A small image classifier, trained from scratch: activation relu6, depths [3, 3, 8, 3].
Rows from block 4, named by matrix and row number. Each number is 128 + 32 x the weight over its row's rms, rounded and kept within 0 to 255. All counts start at 0. Numbers have three digits each. After the name is the row's rms in percent of the matrix's.
# convs0: expand 3x3 conv (model.blocks.4.convs.0.weight, 192x48x3x3), inputs 10-19, a 3x3 kernel for each
convs0.115 099:129159117098115181115121159095086115144174127132089124106138080134165134062074120141131138171122135110101128133123132106169127080112141124156148088116141103151069132199105123085131105178126148095168119125150131154150109129137130121117113152107170160150052156134177137131
convs0.116 099:112120121151159085128108175059115207145082090159162068108117121122097125209138160095112120113137143117124116155161111178086132127142105178135103152071117172111109152127132163117086099099156079123131141167167130185072146172093132120132183059207121090158096156155132166084
convs0.117 092:132149141143141146090111054135111128168148138089155112089106024130127224106183147120099201123095099117077174127135103116079101149093106115140128144092144118106182101110127128116129128091086141197129119111120073139112085154161103132085160149085092110125115134099138159111
convs0.118 099:145141116152097111138070109151150153096152164135159160038130088120055122178114140152150116124097121097114148111124100092058116123156145126154131114081126135153156149121159119041133105079132137130132080078109156202185110099133105071190158140180127114134146085106135087093
convs0.119 101:114064135145137235220089150110077100102169108154133092131116137140099118130098058096103178127117144130113127099125125154091126164130149157171138065129083138151133106121066134132149059129105141132107067101114106116131124121117171146115143114119110062078127137088107082131
convs0.120 105:117114102101146163075090100109132146084147143100168128164174158139201223101079142188123148142107111136148171150171220128099114118085168082169143161148142063074155127133143093161154113097161132187149115071098155079086082146150093106161180152161159158144209058121186161108
convs0.121 098:124078149113054176037144128152106076111123151116086137109114147137170190150151124121110170103132139122105140114085111120154123139117144117132118142087144171127142137077147117095120104062156120127038080078099048122130150134058123139109051161140100089081113005097060106140
convs0.122 094:148151119133096110098088153171154092150104067123077141157112121167029114192060079120135152171158151122113171152150135132097089172078157101120071149098139118124147218142115141122115087155114105147129118147111116185092124125119116116159094116124169124162138153118144151061
convs0.123 099:143103082054100073194114139127191121133141126095133068126137123138114103122144151166140087229165052195110148115122146109166120053098133117100131129136080072129132141155129185136069135139143145140147145166130150161124131151153088141209104088144151115128103059123162129154
convs0.124 101:082104111142069144116164135086154109071145154059060075145202126087129195100113147113131079121190101078175127092079104100036084124073172146124122108148121107132119113133124112166068132105124113128154179114100149116107109146133086125170129083113201082170174074147201149152
convs0.125 095:124122145118158121131129131111134178179125165156113116154136190144111179090103170061096129135189165103068121104118122099139137083124123145130074101094108131147157096119091120125107099139072145129159123100079125111071125104126131098067102165095142096073138153147117143164
convs0.126 102:140158174124149140117116102092172138118153114127082082129113132088130166116126147134152179108129157079151121142091102157055197139120132083164120165112136122148105162092139071117088105124068132141150124071105122134095126089112165099061170196137167197127121104173116102100
convs0.127 094:134114150143111100159146117141142136056119084112160153102080093136123053170160150136168122121214155127125094130142116120143113159127116071140102118066142087129098113117132105180137147175129139120150104177099102104128130136159082102084110121141130144150122119102155152099
convs0.128 097:155167139097122139117091111097128187165178128116119169135133061153137175109107097105099116161171105121133101150124083151076213134148121159125123135070099158100155124155130100161042126166147109103192124105137112075131100171170093130133083188125141167082134132118124138199
convs0.129 099:107113141129163133126140175080155144126067140163082112128127148104116186193115192058139090150103094127144100078154114093172175125151121159091149193102122091112172139081054136097100139121172084092121153154118077137067125099134135138175146123160173127124079103101121088136
convs0.130 105:136095183158114130094142077113136077154107140201077148167149156202116053121111099106143158117143164122125140122160199087163122086123131196169133099106085157134106127190161183112107078091117127178102093147150110122145154122087113078089146094177144092156133152144086084081
convs0.131 097:126104099122123178071094120121190165149131134120057172110155126108098148132103090189114154150130165191103164140173121128130143107144079116110089091138057114151080125136150105167134149088139144185159126129135064143096111167101112135116110123103125104120128208153136144136
convs0.132 099:121145067170128133154149168088140154110108135143140088138115136135134147172175098099181075164122048104114169116161099149175103120103088189196127166081121133123103123089142130117121158127109091153166105125067139168121130110088077142132077171136116148093151157082098104123
convs0.133 104:080095093125097103140079113155111145134059135097134136125132112126103129145136117154202160067076050080137118112124094132113083117117120049098158085111116113089112123144150059127110143119192152164106137118176144136137159090115121171172166148090096120125132166134170111084
convs0.134 100:131142238121086136099108140157137150103170142086104085046135112126197166193147143138141203087078176112106202089147141156155093107138093114116091108154143168109142127106159126153139124120164184128183115145155128181120131096149095225136116159149103092123127122115145135144
convs0.135 094:133133129111102142093107143182134069205132087102095113064094160140145156180058136178114118198120096169146075088107123141151098110121150123137141110126139144115056128176113175120157150073088130125132153173105146097123184130124123075141094081152143181114119159147128139130
convs0.136 096:150107138128157118119147127139100096102188171152162155144154132136126114088155120146122055130135172110116109178173105118084154115107093071110156134118085082070108141096058111119150124096137117138090168154114087097186042143164138162183127088131119137123098151109147078100
convs0.137 102:124096080145078156142114153149141092131059155119114128126189085091124138135086124147182093182069189158139157076147118111140106086105162152124192117111135151160129090100143171129116104153154118084117189110105122090137105095168136193098130158079095079133103196125165168171
convs0.138 096:124161104138095117154116150150136154057122141137148193174126163144026148087076114167070138130156159142155116162109133095183143150083089140117110099047109079086143135141175173069125121113137142080048174172115118133158122097126080104107097122158124119173152117094131109121
convs0.139 102:091133091143073084144146086119128102130181174147107058101193152105097199120154154171142129112128136131152104090164102110082173128138143129139134173107104117109140124059132142138091094113092137068106096117082151070116105074141108076133127144185142105114143176085136145192
convs0.140 098:145105115186115089096126176164140192102175165101151135128057166117160179129149164112149108138133170078146133103085174096109083130108068141149130169117127148140126114146136118150134115093153182088092124145092145126050160095164159112133168128124208132149148129145128075063
convs0.141 096:126129142126152068103104117113151167184119124164070117141124085148057108077137156078172142111125091129150144100099160136155093158116128124114157094092130156150153156090100044167107126193122143137182105162151142180144157138075147101159142164167147119166087201154147138076
convs0.142 101:136132179130113096122119154112161140187175160117105115137103097123161137040088162116106167058159118152159131077055146133096142122117078203138048107178127145135106118136126136113121138129174112170165077081109107162112128109119162072147097113139060141114152117142181134114
convs0.143 094:119148086128155140121151160085223101072128096141108131112145143117120141175134212153120133133150137150132119049132112065165114108128114143109096102100117150191188087114168066149171073135068131134146129098122077124118089114117179148151127093151147136146096095169119142137
convs0.144 098:141113078159122148133158083108110145112136120127151121181134095155134092133081105123164123105147099171170113119144124128157146108082190110176124155154163099083076078135093173119161155141082100172144114141136180086192144143125133155102121165105143138159157135174138166195
convs0.145 088:084146146107118082125135075164153122105055174165090128101158165122068136147071137138136154146096125184091148137100132093161160089064112112167121113081086098132178160132112096070109120178106154148113163134147173157144135110128076080052080083105141178135117126178082139154
convs0.146 097:161083102138017064115117121120109184151096103168116125193172229079068129114141103118126092148159143088163116115147111172155175141155075137151202123115167159057136106110108139100107173150157114161108173179135159131135160123139091088119075118123103090112171171148076136089